config.toml
spec_augment = true
hidden_act = "relu"
expert_mlp_ratio = 0.5
width = 384
Rows from block 3 of a small sound classifier, named by matrix and row number. Rows with one number within an expert belong to one neuron, the router's apart. Each number is 128 + 32 x the weight over its row's rms, rounded and kept within 0 to 255. All counts start at 0. After the name is the row's rms in percent of the matrix's.
Before each expert's rows are labels from the 100 clips, of 14976, where the router gives the expert most weight on average: "strongest on" is what is common among them; "loudest band" is the band of the loudest frequency at the time of the peak. Only what is clearly more common there than usual is listed. The data: drum patterns on synthesised drum kits. In brackets: how many of the 100, against the usual share in percent.
# router: router (model.blocks.3.mlp.router.weight, 8x384), inputs 0-95
# up: expert up (model.blocks.3.mlp.up, 8x192x384), inputs 0-95
# down: expert down (model.blocks.3.mlp.down, 8x384x192, transposed), outputs 0-95

# expert 2
strongest on: cowbell (73 vs 13.9); high tom (51 vs 13.9); half-time (34 vs 8.6)
loudest band: 500 to 1000 Hz (47 vs 2.7)
router.2 114 [135 126  99 101 157 116 154 176 121 119 133 152 114  92 153 148 157 170 152 123 121 153 111 127 145 137 139 153 172  89 107  95  96  51 120 113 138 161 139 162 122 171  90 104  59 119 113 144 115 178 151 107 138  99 113 107 163  84 153  62 148 171 143 139 133 111 127 150 145 144  80 103 130 107  85 136 143 116 163 161 220 153 179 142 191 120 133 181 144 153 100 131 117 138 111 132]
up.0 100 [118 170 164 146 115 123  93  70 126 121  80 120 178 145 143 125  90 143  82 105  60 138  87 114  92 187 131 133 160 136 137 111 110 129 221 162 126 104 117 107 136 121 122 107 125  97 110 141 148 136 131 107 123 125  85 127 164  66 139 109 132 107  99 152 140 140 170 144 115  43 174 115 113  99 147 149 158 201 146 154 148  85  99 141 145 119 180 147 168 154 115 154 122 172 104 104]
down.0 105 [163  52 139 185 125 141 106 176 116 129 156 134 158 163 143 156  76 131  63 144  83  76 143  91 137  90 132 125  71  78 122 113 131 187 117 104 121 104 129 135 124 139  92 136  81 109 163  89 163 187 165 140 103  53 147  95 154 130 119 172 133 107 105 161 119  88 112 116 141 111 175 152 103 130 136  89 150 132  99 161  89 159 129 133 100 133 184 115 110 120 142 115 144 150 136  78]
up.1 105 [ 95 173 103 121 114 175 126  88 170 121 185 145 155 135 107 107 159 120 110 189 194 136  60  86 133  60 124 122 150 144 152  90  98 173 102 119  77 128 196 157 155 101 127 109 138 118  83 131 143 152  86 102 143  92 110 162 114 113 112 144 127  91 127 162 163 134  71 140 111 166 121 122 136 124 100 114 142 105 121  82 140 165 127  59  83 133 137 128 153 170 116  80 208 142 176  83]
down.1 114 [117  70 113 104 168  75  99 140 136 120 127  63  60 163 158 158 111 147 122  87  94 186  90 103 161 123 129 156 158 101 137 149  72  90 133  85 162 149  84 138  78 225  97 119  84 131 170  98 116 160 135 100 170 116 104  91 148 108  82  99 175 118 111 151 133 118 153 168  86  66 102 125 180 153 169 163 104  73 106 133 129 161 168 133 117  98 134 146 119 104 143 130 133  88 167 156]
up.2 107 [137  72 110 138 120 125 138 156 138 122 122 112 103 139 149 118 160 135 127 196 120 109 146 103 109 135 119  85 183 124 117 150 140  86  83 120 105  75 165  97  80  97 126 121 132 103 128 118 142 179  62 139 121 137  80  55 118  99 106 104 124 129 156 137 120 161  98 122 113 135 151  97 130 129 180 151 138 102  93 135 117 227 113 144 138  97  85 123 151  97 129 156 121  41 119 107]
down.2 101 [125 130  98 155 111 159  86 156  98 153 137 106 130 146 125 134 135 163 112 122 127 155 115  82 147  99  89 127  89  70  91 193 134 108  82 102 146 127 126 116 148 138 115 135 168  91 147 124  83 122 132  94 176 127 177  91 154 134  70 157 130 147  95 126 147 107  78 177  74 168  62 146 127  39 145 104 115  76 149  83 101 131 177 159 136 119  66 130 126 105 109 117 103  81 110  64]
up.3 094 [133 139 131 100 172 118 139  84  93 160  68  97 151 139 135 129 132  76 120 106 114 105 172 163 106 103  90 133 143 126 151 142  89  90 156 167 100 168 135 126 157 147 114 113 134 157 114  96 123 111 132 157 159 112 156  76  94 104 144 173 128  79  89 100 117  91 184 142 152 110 119 130 116 114 197 153 103 166  96 141 108 119  96 102 165  88 121 130  62 186 120 110  93 118  92  94]
down.3 092 [ 94 114 161 145 137 105 134 107 144 132 179 138 111 148 118 151  96 122 120 173 164 138 108 160  88  93 108 125 137  97  66 120 191 124 136 111 122 129 150  91  83  99  59  93 123 137 110 114 139 156  79 129 112 163 121  68  72 125 126 190  95 165 111  73 157  92 148 134 165 110  84 180 149  99 117 137 177 180 119  97 151 145 122 112 185 138 156 131 120 127 127  67 119  89 142 116]
up.4 108 [ 62 148 122 146  98 154 100 122 174 132 152 141 117 113 104  90 132 143 122 119 106 150  93  93  84 102 113  79 130 196 165 143  79 178 157 119  98 126 159 155 124 126 101  74 141  73  94 101 144 157  95 152 127 161 105 153 148 112 117  77 118 141 129 157 164 156 132 151 107 141 168 148 151  62 151 144 145 126 109 127 169 140 138 109 162 117 124 165 128 142 131 112 196 139 101 115]
down.4 111 [ 99 128 102 146  98  62 119 183 147 160 173  15 101  87 183 152  78 133 107  63 106 143  73 115 141  96 146 133 135 126 139 150  65 105 124  92 149 116 140 202 113 173 103 160 108 117 101 167 184 178 180  93 139 120 146 130 145 126 143 135 150  79 145 137 122 151 152 156  52  81 141 150 121 188 143 167  97 120  91 113 169 157  76  97 129 129 143  98 150 139 136 100 115  70 160  71]
up.5 107 [ 53 101 171 133 139 141 152 113 165 164 178  95 115 111 176 133 166 134 164 130 150 159 113 139  98 152 129  58 125 178 164 157 179 112  74 129 139  44 126 124 148 163  94 110 177 120  86 106 194 214  26 109 161 119  98 128  89 130 171 131 100 160 172 146 183 128 120 165  73 180 138  83 111 136 166  85 171 115 107 107 102 152 137 183 139 122 158  93 103 155 143 141 151 104 129 131]
down.5 103 [ 74 105 125 218 112 137 122 116 128 137 111 106 158  98 208 103 138 110 142 146 122  90 115 198 147 116  95 127  68 143 119 170 119 103 126 146 116 122 140 113 174 158  94 164  95  77  94 146 110  86 108  87 112 123 141  73 107  92 106 142 131 162 121  80 105 144 138 136 125 130  46 138 157  97 163  90 139  95 137 163 126 156 127  91 164  83 123  86 142  45 122 129 129 172 141 114]
up.6 099 [105 158 140 132 117 111  71 128 128 126 124  53 112 161  82  92 115  69  90 157  87 124 164 124 149  48 135 129 114  87 111 145 170 129 158 153 137  60  88 105 150 116  62  66 119 152  90 145  97 173  90 118 118  75  86  82 120  96 137 124 204  88  80  97 104 103 128 140 151  92 187 109  72 168 137 138 132 119 150  96 108 137 113 167 125  81 162  94 134 177 169 131 144  83 156 110]
down.6 108 [163 119  85  80 141 122  91  92 131 135  86  74 117 136 149 133 120 142 100 113  69  87  74 164 140 150  96 130 102 134 126 143 114 186  70 126 166  99 107 163 125  93  83 126 117  66 123 116 100 163 113 104 187 125 160  94 181 112 169 141 158  63 152  85  98 169  58 103 132 118 114 120 130 111  79 107  93  32  87 194 152 147  95 132  90 146 141 135 118 140 212 129 129 105 138 117]
up.7 099 [ 90 183 110 112 126 128 118 129 105 174  84 130 185  88 139 136 128 156 116 168 188 149 117  80  52 206 199 123 176 142 132 139 131 158 123 169 159 120  81 186 149 158 130 128 142 100 136 170 113 172 107 153 123 127 185 133 103 116 149 167  48 130 156 141 156 113  85 128 117 149 168  81 124  89 134  71 156 132 146 154 151 148 159 154 150 125 198 124 189 114 179 160 100 126 130 174]
down.7 102 [ 60  82 168 161 131 131 147 103  86 133 135 111 143 129 194 114 112 115  91 151  51  80 120 171 165 126 129 131  58 127 133 149 154 151 163 162 119 153 119 104 184  97  96 103 146 145 168 136 134 109 150 137 138 103 186 106 164 134  93 122 116 164 122 139  69 136 116 137 127 124 145 161 126 113 171 105  99 110 154 187 132 180  78 133  78 180 174 176 109 158 126 167 134 164 112  96]
up.8 094 [103 105 132 139 144 125 120  94  88 178  71 171 118  89  96 118 116  95 151 154 169  76  90  98  95 220 171 136 127 140  82 145 167 127 129 126 144 118  81 170  99 173 119  95 144 117 118 115  96 160  95  82 104 122 150 118  89 145 158 154  66 101 151 133 152 115 106 113 132 132 148 152 165 104 145 114 139 154 137 160 138 135 167 125 155 138 131 140 189 174 132 146 121 128 102 144]
down.8 098 [133 107 145 166 110 146 132 152 155  74  89 140 107 134 123 151 170 143  91 118  80  99 137 164 187 124 145 115  60 131 159 145 121 184 157 143 122 157 128  80 160 117  97 113 123 167 169  94 142 115 134 124 102  78 112 158 130 113  92 145 137 110  81 128  44 120 137  84 103 118 160 114 171 135 174 134  82 110 150 215  89 126 118 113  86 136 148 162 114  95 107 190 110 122  79 104]
up.9 095 [109  83  56 151 138 116 125 131 114 129 111  99 146 136 103 153 127 122 113 145  87  47 152  89 123 147 109 132 129  99 120 169 109 153 117 134 124 128 125 155 124 146  88 129 112 154 149  96 102 177 164  95 138 125  87  20 143 108 102 157  80 141 149 130 134  85 152  99 154 143 152 133 136  60 155 109 128 114 139 123 140 144 131 132 101 116 103  90  77 119 118 141 156 121 147  94]
down.9 100 [128 126 106 112 173 114  88 158 107 134 130 183  94 149 114 116 102  67 173 133 102 154 128 112  88 125 148 126 145 118 151 105 188 103 105  38 129 169 124 117 127 152 106 100 118 154  98 168 104 134 115  75 103 165 149 165 151 103 173 158 153 157 129 109 132 134 102 125 118 123 177 121 156  72  94 146 131  99 123 107 118 137 142 103 159 124 103 135 137 139 145 106 119 109 140 138]
up.10 099 [125  72  68 126 114 117 159 128 135  64  92 120 112 137 151 148 166 169 160 118  76 155 172 150 131 111  90 111 109 137 119 117 198  97 112  90 110 130 156  93 134 120 131 167 125 132 106 142 129 151 104  81 114 142 116  98  62 140 132  79 126 198 160 166 164  95 121 143  57 196 101 153 193 117 125 180 156 140 121 107 110 172 154 123 155  99 150 122  84 169  91 147 156 110 102 147]
down.10 105 [ 80 173 137 175 127 128 114 206 141 183 140 150 122 114  86 115 141 175 134 160 143 149 110 148 177  84 144 149  90 127 150 207 139 101  97 118 117 107 137 120 107 143  83 109 200  94 160 126 101 142  72  97  98 158 125 105  90 110  89  92  71 187 133 120 131 110 174 162 105 169  83  96 104 114 136 130  92 145 137 133  95  99 145 127 167  89 108 192  90  84  66 101  91  86  90 105]

# expert 1
strongest on: half-time (95 vs 8.6)
loudest band: 4000 to 8000 Hz (70 vs 24.7)
router.1 087 [126 118 128 131  87 118  83 119 130  98  83  97 170  72 207 128 121 168 131 183 133 110  81 116  98 188 185  92 119 113 151 127 129 111 145 113  96 208 161  98  90  64 130 133 140 135 141 132 168  79 107 155 137 133  99 124 140 145  72 139 101  99  83 120  85 116 122 129 112  41 139 113 145 174 114 137  90 104 132 156 131 130  75  72 128 123 152 203 202 123 108 205  91 105 136 109]
up.0 091 [ 91 117 200 130 166 187 132 142 113 229 146 156  92 114 100 116 160  81 117 129  96 122 126 131 132 132 150  94 129 119 147 115 161  88 130  76 142 146  74 159 137 143  84 138 122 121 106 137 135 152 143 187 111 134 231 147 136  80 126 110  89 132 179  77 120 132 150 129 128 131 120 136 147 153 114 185 122 134 178 176 139 117 206 124 129 112 106  89 144  93  84  86 109 157 126 141]
down.0 091 [134 110 148 102  92 141 117 155 108  78 152  97 115 185  92 104 203  99 167  98 154  85 138 145 157 136 122 121  80 116 107 134 104 108 126 163 166 129 154 147 166 111 111 135 103 154 108 116 165 207 195 106 141 121 129 140 145 136 155  83  81 118  90 144 186 111  99 150 139 159 176 144 132 201  81 110 111  86  69 115 140 129  77 100 108 100 115  99  68 156 115 118 136 144 154 147]
up.1 111 [137 148  95 157 118 100 137 119 110 107 158  55 161 144 144 137  73 137  55 147 149 162 166 149  84 124 151 175 132 106 142 101 123 127 139 181  79 135 147 131 116  93 123 108 127 157 129 156 124 154 109 176  90 106 126 120 117 108  77 145  92 122 103 114 125 116 166 129 165 123  78 136 166 133 139 155 167 125 123  83 118 139 138 141 116  43 149 164 163  90 118  92  96 110 158  81]
down.1 113 [135  70 127 168  56 133 113 202  77 109 155 125 128 132  66 102 126 141 138 118 140 126  65  84  92 110 124 127 132 184  84  68 134 151 125  60 125 162 166 158 142 119 183 102 184 111 131 146 116  90 147  94 140  96 204 127  89 135 196 154 165 172 149 128 182  83  92  99 131 172 128 132 136 172  92 176 122 143  83  89 164 126  97 174 159  86 140  63 142 149 128 103 112 140 101 167]
up.2 086 [137 172  90  98 125 118 147 129 111  86 182  86 144 178 157 124 133 138 149 186 153 138 117 119 105 140 123 152 125 133 125 125 130 181 153 200 118 109 129  96 137 124 170 155 106 156 142 133 104 105 173  98  90 106 117 104 117 163 140 101 161  99 125 126 157 102 121  83 118 120 110 113 118 161 150 116 113 137 115 105 130 165  87 117 110 168 131  60 149 127 115 115 137 136 125 180]
down.2 089 [156 152 116  83  52 180 126  81 132 131 110 141 139 158  86 122  83 164 136  82 124 134 110 128  93 114 142  76 118 107 133 156 161 137  76  72 138 163 125 171 130 145 120 127 103  92 174  89 109 137 144 168 119 104 196 173 138 148 155 106 152  83 142 123 103 102 123 105 154 137 187  97 145 108 168 204 142 111 121 145 162 161 104 177  93 147 149 107 186 140 167 130 162 131 149  53]
up.3 101 [125 121 135 132 154 153 112 122 134 193  74 151 124 131  99 111 115  92 165 118   0 114  73  93 137 156 137 153 149 134  67 125 100 178 255 121 135 187 132 154 100  92 115  73 140 122 132 111 185 129 157 140 155 139 153 122 143 178 125  68 145 102 138  97 102 149 161 163 122  98 107 155 144  47 105 180  63  98 158  93  75 119 133  85  92 120 159  61 148  92 122 127  84 151 130  78]
down.3 100 [166  86 148 179 133 227 140  99 106  96 185 188 148 175 118 120 115  74 137 198 168 110 152 141 116 119 173 111 126 138 122 155 132 145 141  86 160 155 140 181 199 171 123 111  84  65 155 158 207 170 125 123 129  51 142 214 106 105 137 149 150 109 162 126 109 107  97 142 125 159 209  44 141 163 130  96 123 115 102 125 176 144  92 102 134 123 144 137 103 117 161 162 152 139 178 106]
up.4 108 [102 133 174 137 132 113 171 138 115 148 188 111 155 155 165 107  98 135 103 144 148 177 136 141  85 117 120 124 150 120 158 108  98 109 139 154 109 117 150 135 152 106 124 134 106 140  47 146 156 183 109 135 150 121 159 162 134 115 111 141  90 143 104 114 156 116 153 163 152  99  95 111 145 140 199 120 122 132 129 127 119 166 106 133 146  31 114 104 127 125 135 116 145 112 156 101]
down.4 111 [ 85 111 107 125  79 101 128 170 154 137 155  93 142 118 106  68 144 151 137  79 112 111  99 112 115 124 121 121 123 181 129  92  69 214  93 100 150 137 142 192 155 105 160 120  43  99 118 129 122 172 154 140 121  66 168 156  84 139 145 166 129 123 122 132 189 100  73 117 175 181 101  87 122 141  94 157 114  90  98 132 134 150 123 137 111 126 116  61 156 190 149  94 128  96 163 111]
up.5 112 [105 106 184 103 128  81  88 139 151 124 125 156  96 154 118 112 115 135  96 143 111 177 151 160 151  91  45 129 172 125 136 172 127 126 150 121  84 123 115 205 165 153 144 114 123 128 103 210 158 100 126 100 153 110 121 120 117 123 146 123 154 100 122 131 170 168 119 105 129 188 205 157  48  96 110  48 120 116 115 118 138  76 121 100 106 140 124  42  90 106 109 103  89 169 187 153]
down.5 119 [130 132 115 193  96 142 112  99  76 144 172 100 191 117 162 142 118  76 135 109 168  84 143 140 105 121 175 163 164 146 102 115 134 143  70 139 133 122 154 159 171 109  89 117 130  77  95 102 141 194 125 178  86 126 135  87 148 139  71 153 113 159 146 145 154 106 148 115  93 156 204 155  90  77 186 106 121 162 112  75 165 137 154 120 163 179 109 146  96 102 101  99 101 126 144  85]
up.6 098 [ 95 128 164 143  73 134 115 127 164  67 181  96 123 127 127 136 143 214  84 124 132 140 149 163 111  51 107 124 115 147 115  58  92 188 117 133 101 126 142 142 148 156 108 158 138 130 104 106 124 177 132 166 130 204 111 120 175 158 161 145 127 148 107 142 191 111 155 109 121 167 139 121 156 137 225 117 169  99  96 130 147 153  93 133 123 137  97 121  78 156 165 111 161  79 150 149]
down.6 101 [134 135  91 122  73 137 107 154 146 120 164 123 120  66 158 114 133 103 114 148 152 208 105  88  98 110  90 161 159 142 164 105 153 133 125  98 158 130 144 206 127 148 187 104 147 119  76  97 139 114 136 153 134 131 197 140  77 145 185 136 124 195 143 136 159 162  79 123 117 176 147 108 103 136  94 154 163 109 130 125 108 112 108 124 124 133 149  62 167 203 150 140 143 161  58 134]
up.7 101 [ 88 123  86 125 132  65 131 125  96  74 124  95 131 150 144 112 132 119 112 138 128 106 101 152 157 155 124 148 118 136 166  91 155 180 156 154 159 100  90 144 187 151 139 134 115 202 164 146  90 164 151 128 104 127 159  73 176 130 117 154 121  95  98 147 149 131 106  74 145 119 143 105 106 131 138 107 138 147  97 155 167 131 129 150 119 124 132 119  94 163 171 135 151 123 124 152]
down.7 097 [117  76 154 140  83 174 103 136 133  99 150 159 122 189 126 155  81 108 150 196 141 194 146 167 110 117 143 127 141 142 134 154 177  89 124  92 154 153 125 114 179 125 115  70 113 121 118 126 132 168 114 137 136 135 124 140 111 122 139  96  97 132 176 137 113 139  50 142 103 107 202 107 108 195 112 130 126 167 137 151 202 131  59 129 171  83 130 112 157 145 163 149 178 131 135  72]
up.8 089 [145 134 111 122 120 175 175 127 130 109 126 138 123 132 170 103 139 131 160 106 153 115 129 138 178 140 126 134 102 157 135 143  94 142  76 129  98 110 163 112 165 144 104 137 148 147 138 141 122  66 176 152 112 162 180 111 186 102 123 198 119  98 131 107 124 158  95 151 152 116 173 102 138 116 143 165 120 145 128 133 184 122  73 140 147 127  56 137  99 100 159 123 159 129 168 162]
down.8 087 [ 89 127 134 117  87 139 107 125 100 123 112  88 123 167 107  98 146 161 140  95 112 142 149 117 111 105 102 136 134 133  58 128 141 129 127 114 134 120 113 124 153 131  85 128  66 105 129  88 101 194 141 118  97 150 160 131  97  84 108 121  59 138  93 138 174 147  64 111 117 125 194 153 194 122 113 146  91  79  50 165 127 183 136 167 115  71 150  85 138 134 116 105 151 115 142 102]
up.9 095 [183 172 177 166  87 137  68  73 152 114 124 149  58 143 134 130 105 116 154 102 157 148 109 106 156 137  91 154  91 110 106 107 121 135 127 175  24 154 150 143 120 102 184 132 121 150 130  90 114 102 145 174  72 104  96 181 159 125 155 129  85 139 108  97 113 135 144 111 229 108  84 149 140 169 125 148 120 145 153 137 131 170 126  67  90  94 141 131  75 139  91  90 130 127 111 135]
down.9 096 [157 122 147 162  38 126 156 169  91  91 145  94 149  87 101 100 104 128 136  93 171 137 120 124 119 131 108 102 140 117  97  81 140 154 132  62 141 148 185 121 142 124 158 104 126  74 106 147  97 150 149 134 105  92 206 146  83 142 155 113  90 158 125 118 166  85  48 112 123 152 164 149 110 108  99 168 111 123 100  98 195 105  93 180 146 104 109  68 184 149  99 137 130 175 105 100]
up.10 101 [133  90 100 156 101 135 131 135 177 137 134 153  99 164 132  72 129 143 157 134 128  79  76 136 113 127  81 142  81 195 170 121 137 197 126 101  81 138 142 126 164 171 131 145 100 163 154 109 112  54 164 121 112 113 140 161 168 119 134 159 133 125 108  97 109 148 119 105 139 138 144 172 145 127 152 154 139 128 116 117 128 157  75 169 142 131  79 130 104 159 126 143 161 159  85  94]
down.10 092 [186  67 106 117  71 160 161 171 145 114 145 109 128 112 119  99 136 133 156 132 188 180 151 136 106  81 136 106 146 134  49  94 140  83 159 112 161 156 154 164 119 118  91  87  66 134 142 174 140 128 119 133 167 142 184 155 106 122 146 168  92 201 118 109 123 139  44 119 174 157 182 141 160 183 150 152 159 111  94 109 141 154 111 118 143  97 180  94 141 192 150 135 172 135  93  74]

# expert 0
strongest on: one drop (66 vs 8.6); thin (high-pass) (46 vs 12.1)
loudest band: 4000 to 8000 Hz (79 vs 24.7)
router.0 098 [ 95 115 126 133 132  85  71 102 117 124 162  97  96 148 122 125 150 134 158 118 171 150  96 169 133  61 113  94 155 130 142 137  70  65 154 175  91 162 153 156 198 149 131 121 179 113 117 154 163 124 126 195 127 105 135 131 115  89 113 189 139 102 102 136 132  86 112 168 128 210 179 144  89 160 121 135 133  80 149 129 100 173  94 115 101  76 154 105  76 172 118  46 131 105 129 124]
up.0 089 [117  95  81 145 173 137 106 160 106 113  10 114 113 149 122 112 171 165 100 120  54 102 206 164 108 129 160 144 175 171 114 109 145 115 168 114 170 144  52 134 132 143  96 151 121 121  91 111 156 160 107 135 114 141 120 110 155 133 120 128 165 145 138 169 150 111 142 158  56 163 139 119 151 138 136 173 141 133 105 130 152 148 147 146 156 181 215 136 100 105 156 105 116 123 122 207]
down.0 088 [ 88  85 114 122  85 190 117 139 100 129 161 188  86 164 156 132 193 118 120 129  92 116 143 161 131 124 163 162  99 127 111  99 129 122 183  46 121 127  97 174 102 156 135 131 139  97 101 115 155  91 118 120  81 168 141 160 114 144 122 104 138 117 127 122 101 149  91 178  67 140 161 128  86 149 122 138 121 145 104 183 176  86 136 153  69 169 186 110 135 122 160 135  98 225 106 100]
up.1 103 [ 92 103 119 108 175 128  85 132 123  69  67 167 128 153 209 121 115 164 145 184 124 127 148 130 120 157 160 127 147 163 148 130 134 181 163 151 170 202 100 137 154 146 105 169 159 139  63 149 149 195 144 144 136 117 149  97 172 129 147 165  90 152 131 163 209 145 133 181 119 152 127 105 149  53 178  87 181 137 125 202 178 166 172 190 122 113 102 136  90 114 161 112 100  80 140 134]
down.1 101 [129 120 161 166  98 133 114  68 115 109 163 183 128  85 141 194  98 156 119  81 147 110 100 121  96  77 128 145 178 198  91 114 136 142 105  93 124 123 128 149 173  61 119 118 169  88 110 141 128 141 143 109  43 157 173  80 122 146 127  82 129 162  97 169 118 119  77 173  92 148 116 114  55 134 115 114 124 153 110  97 145 144 148  87  85 112 204 121 103  99 137  60 148 134 111 140]
up.2 081 [121 122  77 123 147  76 142 174 128 200  60 106 138 116 178 132 133 148 189 181 140  96 189 150 142 125 178 135  91 148 140  85 150 145 163 121 103 185 109 201 121 144 111 108 151 147 102 130  59 132 127 117 154 156 117  92 155 133 178 151 132 167  65 171  97 141 139 143 109 134 123 124 160 132 101 183  96 160 127 149  97 176 110 159 112 142 102 215 148 130 145  76  80 110 110 111]
down.2 080 [ 90 133 134 143 137 101 131 114 104 168 140 107 136 134 154 115 124 119 109  97 100 112 111 111 146  90  95 150 138 145 121 116 175  99 122 125 152 131 102  88 117 121 134 162 153 127  95 141 160 150 155  78  98 125 149 131 164 121 158 116 110 178 123 139  87 117 178 111 127 179  74  94  89 121 154 165 126 186 171 112  97 158 124 151  91 137 137  93 115  98 157  99  71 133 108  80]
up.3 121 [ 79 128 120 159 105 110  84 119 120 125  86 114 188 102 155 125  87 161 155 143 123 147 137 146 131 135 141  86 172 139 142 111  66 155 172  76 163 175 152 114 127 116 126 111 147 105  69 159  84 151 135 168 177 127  96 148 207 149  84 119 102  73  89 114 134 193  93 148 104 127 176 136 114 162 220 103  96 126  72 179 117 145 131 107 133  87 172 112  82  76 179 114 129  78 172 102]
down.3 114 [ 89 133 143 189  90 147  84 115 139 151 192  94 144 115 142 165 101 123 117 174 163 175 159  77 120  86 139 132 112 132  79 125 108 107 121  60 139 117 134 159 142 111 108  95 155 106 111  76  31  96 171 156  54 134 146 104 103 140 137 116  82 194 112 100 136 137  71 107  73 133  75 130  80 133 125  96 173 155  90  84 149 102 154 125 127 143 105 142 192  85  65  70  93 172 120 127]
up.4 097 [ 80  90  85 133  61 187 170  94 155 173 105 144 151 143 119 105 181 165 136 179  97  95 134  80 120 125 119 114 169 182 122 137 143 197 134 114 147 138  93 148 101 117  76 131 147 160  96 131 106 147 138 114  85 130 129 118  63 148 166 125 151 167 142 158 135 122 133  40  96 170 115 122 190 126  85 178 117 126 137 155 110 138 115 101 115 164 110 172 171 114 129  94  80 156 136 144]
down.4 095 [ 69 123 114 160 158 158  83 116 103 141 156 112 141 132 113  87 151 108 142 164  90  74 127 125 126 122 115 134 129 152 125 105 136 121 152  67 123 108 100 123 115 168 130 131 127 106  84 144 110 147 162 137 109 108 129 165 150 104 170  91  90 152 127 108  80 134 205 148 152 170  94 106 137 115 132 128 105 151 187 120 144 124 146 140 122 145 110  97 119 113 137 106  61 178  82 117]
up.5 103 [151 146 155 129 161 158  83 115 122 117 110 143 173 135  69 148 129 120 195  74 105 118 133 149 100 133 147 142 158  88  62 121 162 138 133 139 147 109  83  78 109 131 186 143 165 108 118  88 194 133 136 171 142  63 103  96  86 169 124 130 169  97  99  94  64 133 174 137  96  56 137 172 117 155 110  90 119 108  83 121 153 110  97 102  78  78 162  96 173 160 156 162 223 120 123 127]
down.5 108 [119 123 134 122 120 109 103 152 118 143 104 145  93 153 127 114 173 107 105 161 124 148 151 133 147 188 182 169  90 113 174 190 160  90 105 161 140 106 200 182 121 101 141 138 116  84  98 180 112 113 145 138 191 134 123 107 170 170 136 136 160 116 142 108  96 113 126 192 117  78 166 134 152 157 106 157 102 155  87 147 117 159 122 133 169 106 108 137  79 155 147 159 112 113 143 144]
up.6 109 [ 93  93  85  86 141 119  88  91 151 103 138 126 141 198 114 110 131 177 173 140 111 138 178  78 140 113 105  80 184 187 164 131 113 139 104 177 144 157 124 142 140 167  98 148  57 106 101 127 103 172 138 121 108 133  96 139 163  97 107 172 169 109 142 190 177 125 134 128 118 149 161 156  87 119 185 121 138 120 148 139 147  91 181 124 154 163 139 148 145 107 148  83 126 129 167 147]
down.6 111 [184  40 120 139 173 109 179 141 119 146  76 126 141 116 106  90 123  92 153  66 128  94 126 163 174  81 100 131 105 152 143 123  42 159 157  79 125 129 125  93  94 123  76 154 114 141 152 109  75  75 167 130 150  81 146 142 112 145  81  92  95 200 128  93 144 147 118 135 134 154 145 133  85 125 137  55  96 165  49 136 126  94 153 145  81  92 131 110 121  90 134  93 144 141 117 104]
up.7 100 [125 141 136 136 111 142  91 103 135  99 131 187  84 116 131 109 195 158 122 176 159 104 133  57 220 143 132 145 100 157 130 159 135 159 114  98 190  37  86 106 125 132 170 133 107 119 136 131 109 136  84 175 110 118 147 124 122 104 158 158 149 137 151 160 144  90 178 162 112 203 107 128 169 120 114  98 171 101 159 143 105 144 144 136 173 165 144 122 136 141 148 116 139 140 110 150]
down.7 103 [ 50  58  95 141 136 110 123 110 114 121 114 139 117 123 147 144 119 175 131 159 147 161 106 163  84 137 177 127 135  99 145 133 136  46  99 110 111 179 113 103 100 118 153 121 189 114 129  91 118 101 110 116 119 171  89 112  97 110  92 118  83 185 138  81 113 106 112 138  90  84 117 129 104  46 138 156  96 176 213 123  99  88  89 138 139 105 166  97 116  99  93 142  78 123 175  89]
up.8 099 [127 164 118 105 150 115  93  77 126  88  68 115 104 162 152 108 174 154 121 130  71 158 168 138 173 115 162 105 142 158 154 101 132 142 185 146 128 184 116 146 130 119 121 125  98 127 112 175 136 154 146 122 115 140 116 111 127 121  91 173 165 126  92 161 182 122 151 164  93 139 103 102 160 116 124  74 130 176 174 157 132 137 200 165 155 141 222 133  98 123 184 102  94 125 118 144]
down.8 100 [130 113 134 142 143 112  98 100 108  80 168 160 110 122 162 108 120  75 149 127 112 100 131 120 120 106 132 165 153  84 144 153 168 115 178  79 102 145 107 135 138 157 181 138 200  90  89 115 142  79 182 130  67 152 129 151  89 144 135 122 117 161 107  91 173 178 110 150 100 107 156  80 106 136 117  94 102 126 176 144 155 126 105 122 108 112 188 155  94  85 175 138 122 162 103 113]
up.9 097 [114 134 154 130 113  89  97  92 151 114 153 133  98 110 108 122 122 165 149  99 126 106 142 113 136 120 158 142 139 119 158 209 157 113  75 151 151  16  99  81 196 170 138 129 109 160 126 102 180 143 110 139 157 132  84 140  96 140 188 149  90 163 188 122 133 180 132 140 102 205 126 142  87  97 162 107 140  79 119 131 146  89 150 133 122  88 148 179 110 151 145 123 175 154 127 132]
down.9 090 [186 168 112  39 152 113 112 105 168 107  95 147 136 164 122 186 151  86 106 126 120 112 158 156 161 153 106 109  84 180 172 119 161  87 135 196 113 152 186  97  70  71 116 129  75 111 112 139 154 140  73 162 110 133 105  45 185 108  70 123 198 104 158 110 148  85 106  88 135  91 140 213 147  87 114 127 148 167 121 148 142 124 121 145 137 133 135  64 107 156 123 149 142 149 136 173]
up.10 093 [129 157 183 144  83 100 123  82 132 107 153 135 106  99  67 113 134 167  84 191 168 166 170 118 195 105 134 142 113 136 139 186  61 124  56 137 143  38 134 129 135 141 136 174 106 127 140 211 125 176 131 143 141 125 114 129 167 121 146 105 106 137 170 147 164 122 111  69 134 167 143  83  82 117 135  84 121 100 173 108 185 105 121 156 124 122  87 134 121  92 151 117 184 153 147 143]
down.10 093 [103 155 137 105 140  85 107  94 160 121 125 102 148 177 105  89 135 113 137 140 125 107 100 218 150 157  96  83 131 125 164 114 139  98  91 183 141 144 124 109  69 140  61 120 112 147 156 122 103 172 104 144 145 123 120  80 144  98 102 163 228  55 104  99 114 139 165  75  66  92 159 156 148 107 135 119 144 171 138 184 133 194 135 175 124 128 124 127 144  90 174 175 110 189 179  91]